config.yaml
dataset: "simulated stained blood smears"
train_examples: 195000
horizontal_flip: true
norm: "rmsnorm"
inner_norm: false
layers: 8
loss: "cross_entropy"
muon_scale: "match_rms_adamw"
Rows from block 5 of a small image classifier, named by matrix and row number. Rows with one number belong to one neuron. Each number is 128 + 24 x the weight over its row's rms, rounded and kept within 0 to 255. All counts start at 0. Numbers have three digits each.
Before each neuron's rows are labels from the 100 images, of 14976, where the neuron reaches its largest size: "peak on" is the class under the peak. Only what is clearly more common there than usual is listed. The data: simulated stained blood smears. In brackets: how many of the 100.
# gate: MLP gate (model.blocks.5.mlp.gate.weight, 1024x384), inputs 0-127
# fc1: MLP up (model.blocks.5.mlp.fc1.weight, 1024x384), inputs 0-127
# fc2: MLP down (model.blocks.5.mlp.fc2.weight, 384x1024, transposed), outputs 0-127

peak on: large cell (41)
gate.553:182121110117119162079140148099124109166126143116165109140147126103093154138140076126105132118132165103142163165112163137096121108078130133119135150092110118082156112120119134122105174124143120131118134137171090134136139120124122112145144130203145113090133155123119137101108101063126112155169133164155125159104081173116089128102136136113134115117125132117119132126150125138116142125229
fc1.553:186122111120112165081142152099122106163128145113170113143140126102088159137139074126111130122138161103149164163111163147088118114079126127115132145091110120078152116123121135123107171125141122132112135134166089131138140119128121110144147131197144112095131153120112132100106105068130113153173132161156127155101078170114090132102135143113142114117126132118124136127152118140115143123221
fc2.553:148143152127083143066140129090104087147132167156147119154105120087108151080116101106154148134149185110136156150119154098128111102090116144140121133155123128098109112101108131089079127178132119171123113124147127156138118134131114114164160173149146108048126101132116139129098139098129109142108145079153147195105095102124119107133155151151171133115120197135131127123139115122123144137179

peak on: large cell (44)
gate.246:227127130097113157087118155110119105125142132131145083128149131125104126124108062128130122134127172121126146148088138108136151100066139131127138146105115090096142104111105104122098181139161146114136131135146127156138137109128122149157179131176148106088128139149150127134109149082154109170175121114132150203139095151123078118116134153117128155135119113134133117132188125117114155140225
fc1.246:227124130096111160090118155107119106120142134133146084130147135125101125121106058132127119132130168119129147150087137110136151106064136130125138143105110092096140106109103107122100174143161145113135131131146128156141135110128119144158175134179149110091129140149147126136107152079154111168177124119133151200139090145119075115113133155116128152130114108135130117133188126113119159133223
fc2.246:164154157115074114060129136087127105160125152147172134166091118114134147108122120111148116130127155127125165145130157094134105107081103154147132119146130123098121099113088144082072137177103137153128112140133152177175126123149135135165173107145150119052154112126126122148087161090135128164086141068134164199113110108152151128131171127130157119135133194136113116136160099110090146134176

peak on: small cell (92)
gate.394:109097137061089121126138095125125126121090155168099128126167171127148143109110170162103113139116130118092101127102157129142179113087147091133176132121180101133112093092124100105118139105136127116098159099156137155158114089150141122144128108169158111080139125132157110150130146141130136136157109110110096184144125123153096121149149144139157087135130147174123178144074156177142113141110
fc1.394:152124146081130119119097118142099120116120136148112107105150159133158108109113155168078103184136161150106140125128155158145155100069157107129155128119148103126091133099128111095119161109144142147125155101145142168110100105165134124129132147158129074099131134139165140135117160179122114097143140120126115153111172080151114127137142144089134105148102122181118154160093112128121144140113
fc2.394:158119165132082091149108126116158118124096119111190166122121103148101149146095147143154087168093113108133099091152141125152120132058145149149129155135123122124156118116129099118094116163130125142157091128126157173134159131100109164127131084077136124138139145138132073129102145119114129167152123121126132157146061086120129118118127095164107153133139116117106107124127113098114138123117

peak on: small cell (73)
gate.728:126097124109171106127135146118128151125137080115095113123123128095175071122128165132119139098083143107107120104147151136146123151151139165147111108149129145143119166150087152120109201130125104164148117130136124125138131138133167168162139119097149159128120117151103115123125116123166162110066174149179150159141158171105195133166093094162117128089130080152146127122097116120131128096143
fc1.728:130155137151094158130125113123130117140109179152154133141134131160089179132126097121137113160168117147152134140118103125099141103097106087105145139104124103106145096117174103139147048123124154097104135126118131129103125121121083084101119139156114098122138144104144136147125137120086098156191087107078101099119092090148068139095174164097145129163128176096103122141151138141126130157106
fc2.728:135132168173068166117164123128114139134109163109165125151106124144091141127158107089137134091154096165169108124119090116102105143112102115128103121131129086134140146108135132129129061091130159111109116157119109120065129145118104099110140165124106115158108143105125174134123158141096121163177131101128132132151124126134094126120181154105152136099149169100089150163153134132102136145089

peak on: small cell (96)
gate.330:121104107128129112122070141170107088100109127142088126082166147119116117120051149162102110135170145149087103133111122140120161097087166094120131149144121119145090096095113122099133103143127161128113150123120159151121100131148121090104104119142141108112131138103151085156096163137128105140167114104089099133109084049154113145153141128158146135167091146168131141136079129113144093140147
fc1.330:147152150131117126119185109100140171150148105118170132166088115147121135119203100091155135130091114105177149129145130111128107161169093152145134120113136129116152160154123146154120150110124114112141117131120102108138151113116146179152154112108125159146121112137097160093153098132137162115086132165169162106153175202099153124117118137084122114103149125078132120105188123142114153106120
fc2.330:112154142129103108122127139108102129143126122124126155171128131104154138123187149145146151094134120139139156163110140120117141136182138130158118106119129150116120121156155148130117133088123149150122113119130108146126137094178155094103139127149101140153100131103101132110131088139140149117135177192120104126117148130097138155117132108073129113098140143116122140123123129166112148107146

peak on: large cell (79)
gate.141:129107144172111142144143111115102130158163158146123126113116140124125122126154112129122130107136142146131118133168119021155143125148109149125151116156135056080148150111154132142138134110139128186119113128107160153171067116121132108152127112112155127137146177137052117158112137148126112123080105114115100123143132115099147149137108142197110116111158097124115079143146119131107146145113
fc1.141:139108140169113161147139126117110125163168158145119136116119144127132121130149122139131131105136145149129118142174129042161139131145118148128146111159132065080145144107148126138142141111144118188121119124108161120163071121128146109156115114117147119138142171147059118159114144143123118123082106123104105143140132116106156148123108134202115119106155087131124092147131112131113155143114
fc2.141:113123106130130149129138127115112117134090117137123155127098132165061142099126123131142131121142102091134124151136157131147100134184079157135084135129104150163100113108106130112154096108092132154099073136131132119117153136130132096149159142148147105168147122149184119139112133135124143083126176155171162118116123098149178105127168160158140092099130233132119153131135107143170107119118

peak on: large cell (37)
gate.176:152121091095138115143137131164126105141137153143120172129120126129099160126131154138116146140146123151107138119106156113084147169133114111110141123106078116095097123146138131100172145100090132123089144114138150082107153094161103131109099122169116130141136109123140149142131110079117140140159135158139129085150129122157095129101138170125133108155148160117146128139141095142134137133090
fc1.176:151117087098143115141142139162129107125131147127125172121120116125093155123141156130112145130140118148116139115107154121079140170131111113105144124097080123097095118158135135105173142104094136119088138114143141080105147099165105121109103127164115133136138108117133154129126109080109142136165134150140123079140121120151109135104133157118126108153145156117146128132150092139134128125100
fc2.176:123136169143129108117121119146144120149119184159094123138106131102150138139133147108145169101176133175113156116153146097106133140119105140161163090168106113101106090143123157083119118124081127148106145130107137113099108128141123093129099167118120138118134090097105139132123104111111135142063130113103162089154149105141119122140177117136182093158146210140168159125126117151133156154130

peak on: small cell (69)
gate.70:132126130082138089079117124135132098133138134144139139116135147126123089146135169162128158150137127145094134152100124130103129145131125088111146143124084152111092115120123137104167100139083143095116132127131126144093132112139142123106111138176111135137124113145171116127106107121135114133172173193142155142145130129166121104121145171107125090149122217172161129134113128190116091157122
fc1.70:137138133088134089080141123126137111131139122136136142128118136128120092143160173157128164154133121134115145137106127135104115161140126100107142136123098163114095120137120148115157119141079137110116123123123105152100123112130155144112118136168106143145123102146158128116116103126129124121166177188159163130144139138159135102126130179099131093144125214166165132126134130204108086149128
fc2.70:099137144188136112114157106087146136146125164171119147115119136124119114147146127119140141099171085132123144134169136107111151163145084134123149125145099105119135128153124143116171119077073125130070113135108154113097114113135140057139112142116140126157143100084103130138142078114114125131059160148098134113165136129113110126123137112171117102154139185154160140124117124144133136139135

peak on: large cell (65)
gate.217:062124127132139148169169149109127106135112165138129175115125136133098119107113073128155154100140124114130130141138157081108152098165126153170154136113173084084117169131142120117164122114164107118115132116124098136088128129133122073104111136167147138101129108149154144089150060130104134141164147163135109131097150125126171150107120131141154092131157147113137121118098113178107162131124
fc1.217:195129128124119112092086109141134154126145083115125094142131119120156137145140185130100101157113133142121124113122101168150113156092133105088103122147079172170140087127116135132093132148096152140137121136136153115163127132120138177149142114096113117149123150103103107163108192133147119116095112097116150127165108129135088111149140129115102159126100109146123131141158144084148095129130
fc2.217:159128147117146120124087141170105149096113099066106138141127122100128108161129202119116098170123103147116116115099117171126117167078135093108120109111090179150163156140161139167112155105132158082116135137156126109134151140120124181114108091110120121198147151116142127112125166140149125075160107167139151118142114155133120109123087125114120142140098087115159137135132115111148120102098

peak on: large cell (52); nucleus (34)
gate.26:149144115130143181111141168115156104152182068140126105124125139169112134113165141159132142097111121140142130097119118137132098122156160134140117111063101102148147148112122148049145132170051146143135116095121117098066136119147174132083085134128095133117098165136131124143151159109129136124132143133133156138152141170141139140116117060134101095125186152130108111149154128144137091113110
fc1.26:094129152139114078133098089150117156117080178125138159130129127094140137130087104101113120148145126126125122171132148112110168136109108117121145147194153165106126108148133111187109127104186113117109143143135129153185131117105080123158168127126165123133176107112109118111119107138116121120118098109112091108117113099125107120140125197120150165135080103137152123103108146119129157138148
fc2.26:140104127129166163146159129209125146159149171122106128144122118140129119182163108107120126163174152089139089117141121137112102123134114138107169151138086111128118141163164170130106154099135096137126151103089131155108157155148178113132144145156136161134089136140140138171142107150133134097167138091155088096100122126108107196093116147115158118103134126100127126126083127136104104131120

peak on: small cell (67)
gate.544:104175129097103115097175125164179124160162152113153140156099101139161140187132126178154141120118119127114151105108151120143111130129130133151126119143103165103176122130121117135182132092131122144155110111167116129135144109155106133148123136119138163074155130143150138156149125098093144122141151128162116180112099124147104073101150127134121117121153137144121140155142138160127113163110
fc1.544:100165118090122114099140123174161103124140121105133161132112096131153135200102127173157116142140118140075136112107134134140115121118140141145128101130109168106144117126136108110171140098138103161146124080150138150134142136161093123127107119141136150070148153123153140160162121089083130113165151124135090205115109106140088116129172160156138124152172136161130138176114119132161116165126
fc2.544:125132127123104137114132112093105124156137150131115160149129097080127139141152135144156104097086112085112108143138135114113120140152120110093116120127124175135162110165150135129143176073135108131117163156162120125151176106089141118128143136116149135116112169100164093093137088117101135167134109142102118144127106127109128135109127159118113131088185134131113173126140159191128120141127

peak on: small cell (98)
gate.600:122124165112111097143116104119105068118124161132126152109169163153119170123094122176079127185139156120103121126099174179137137095070148124159142160131154122135124117083120091094110150132157085114116132103135142160117130103156098103137128146122128103079159151136157133122105109150099138111201149148159096165081144080165103100116122117152138089141109137162127163144059117125157142135120
fc1.600:137134100163154161114135156139156184132134094122128098144089097113138095145155131075172131073110097135149131124151078072113118152186114135096118093127092127112144132172143165162144111129105166147138119151118118101146131153087162151115128105130129155167096104121099119133150150104149111143053103108095163090181113174095146156134139145096112168116150119102136091112195139130109109125139
fc2.600:115114126132130165135090143217113100096138132089100149143134158122131112098162151150117139110164121168132124122070112134141144139148152090131113092110116141105100116129148124124150105137101163093116125107147137127060137123159141121091133165140102092169131137158130158118133139145171138068158159179087168085133142150116107105136113117089126122142096121119128125136129114121143109129109

peak on: large cell (60)
gate.326:078132112131151162159154151153160109079119138136131169142133148145114127132110073129129135115166103117123116171124146077130151115133103133169130118127136082089132133148120121088159121117151104074123111133117140160109146126133128080102123099164153126143135130161177131125156097145116137160160188142117126150096145049145142118092127164149152094157153179159142136126103087172133154146135
fc1.326:087137114140140157163146156165166112081119144126136173143133137157115135131116070127140134119167104116123112166119142074128140114133105137161121111124139083080130129143119115088160129123164108081127109130119142159115149125134128074102124098161156125152135129164181137122155089155106142154162176142117130149094147059144135111095116165146149102159154178152144135122107088169137156140132
fc2.326:108136086156124138124140137092148112133168117154107120108100119129114144072106036139138139090146148116169146118125119082130117080161144155123112079114131080110106135115124127114141087147119123172156144111115142135130104133151091092122168139133128131081103101136109128131118112116144117177077113053097112111129148099117120126132143110125140138097113079111110080112135131104115140077175

peak on: large cell (29)
gate.193:151156132106143093129126174175127123148174143164106137123150163119147158142159148173147157168146122150146111154122119163146168101095113122162175113107146131121086102140150163152105144153121165154136140094110067093176062129175129081129157096124167132135132132097119081100125110145106151136109098116055126135132119094078109115129159092138133114114128131127147101100174172125126110092163
fc1.193:151165135102150084121131170171121123156179141163092134116145156110150158144156150181153151163141122151143115166127127160148168097094121117155177117119155134118093106148146169154113147154116157148136139096113067109177069128185133095133159094131167133120136138095110076110133112139109153136106110116059118133146128088082116125130162091141132113124130139133146099103183180123128110085154
fc2.193:145118076130121171127127148151154145147143132119157157155109111141140111086115134092135127120103098168109139128126140103107088137087130157110105152118141113109083102130094119052135128139080116148088135115126172164107144160176153139119140099120145112105131111138131121162107152097119137207105165091100157143124129132168155141119187096100129138135128143123127156127148114144127124122141

peak on: large cell (39)
gate.602:164138110104134126116167146104159119148145161145166120122149132127121133125115046148153138098144152120135144155111162060116156083097132143149158144119156063079136129113115107122131174114163129119137139134143111138127137108134116117143152121193142124075125118143156137117137080078146117188168141133124110180122124132119096142089124121125125108139154132133127119118158141145091163141235
fc1.602:088114145150127128142088111152095135115107092110088131130108123130136122134141216106095117160109108139116117100139092191140097169157124112106096115134099191178121130144143150132125086141097125137119114122117145119125122148119137140110101134064117133178130138116102120142117175176106136069092112121132144076139132129142156116166134131129129151119103125123124131140091115110165093116019
fc2.602:112105124136189127183116128174145161091130081088097138090148136155128082163123143147090111156125088139115097101117101166128159147135159102091122137105127125151140158148147129166175152086128121070141141122125128118098126123115133147090105096103110129192128150133149121128154128161147126101160117163111112057147158157123120135132077117129093126138114075139149130127120133128164109116096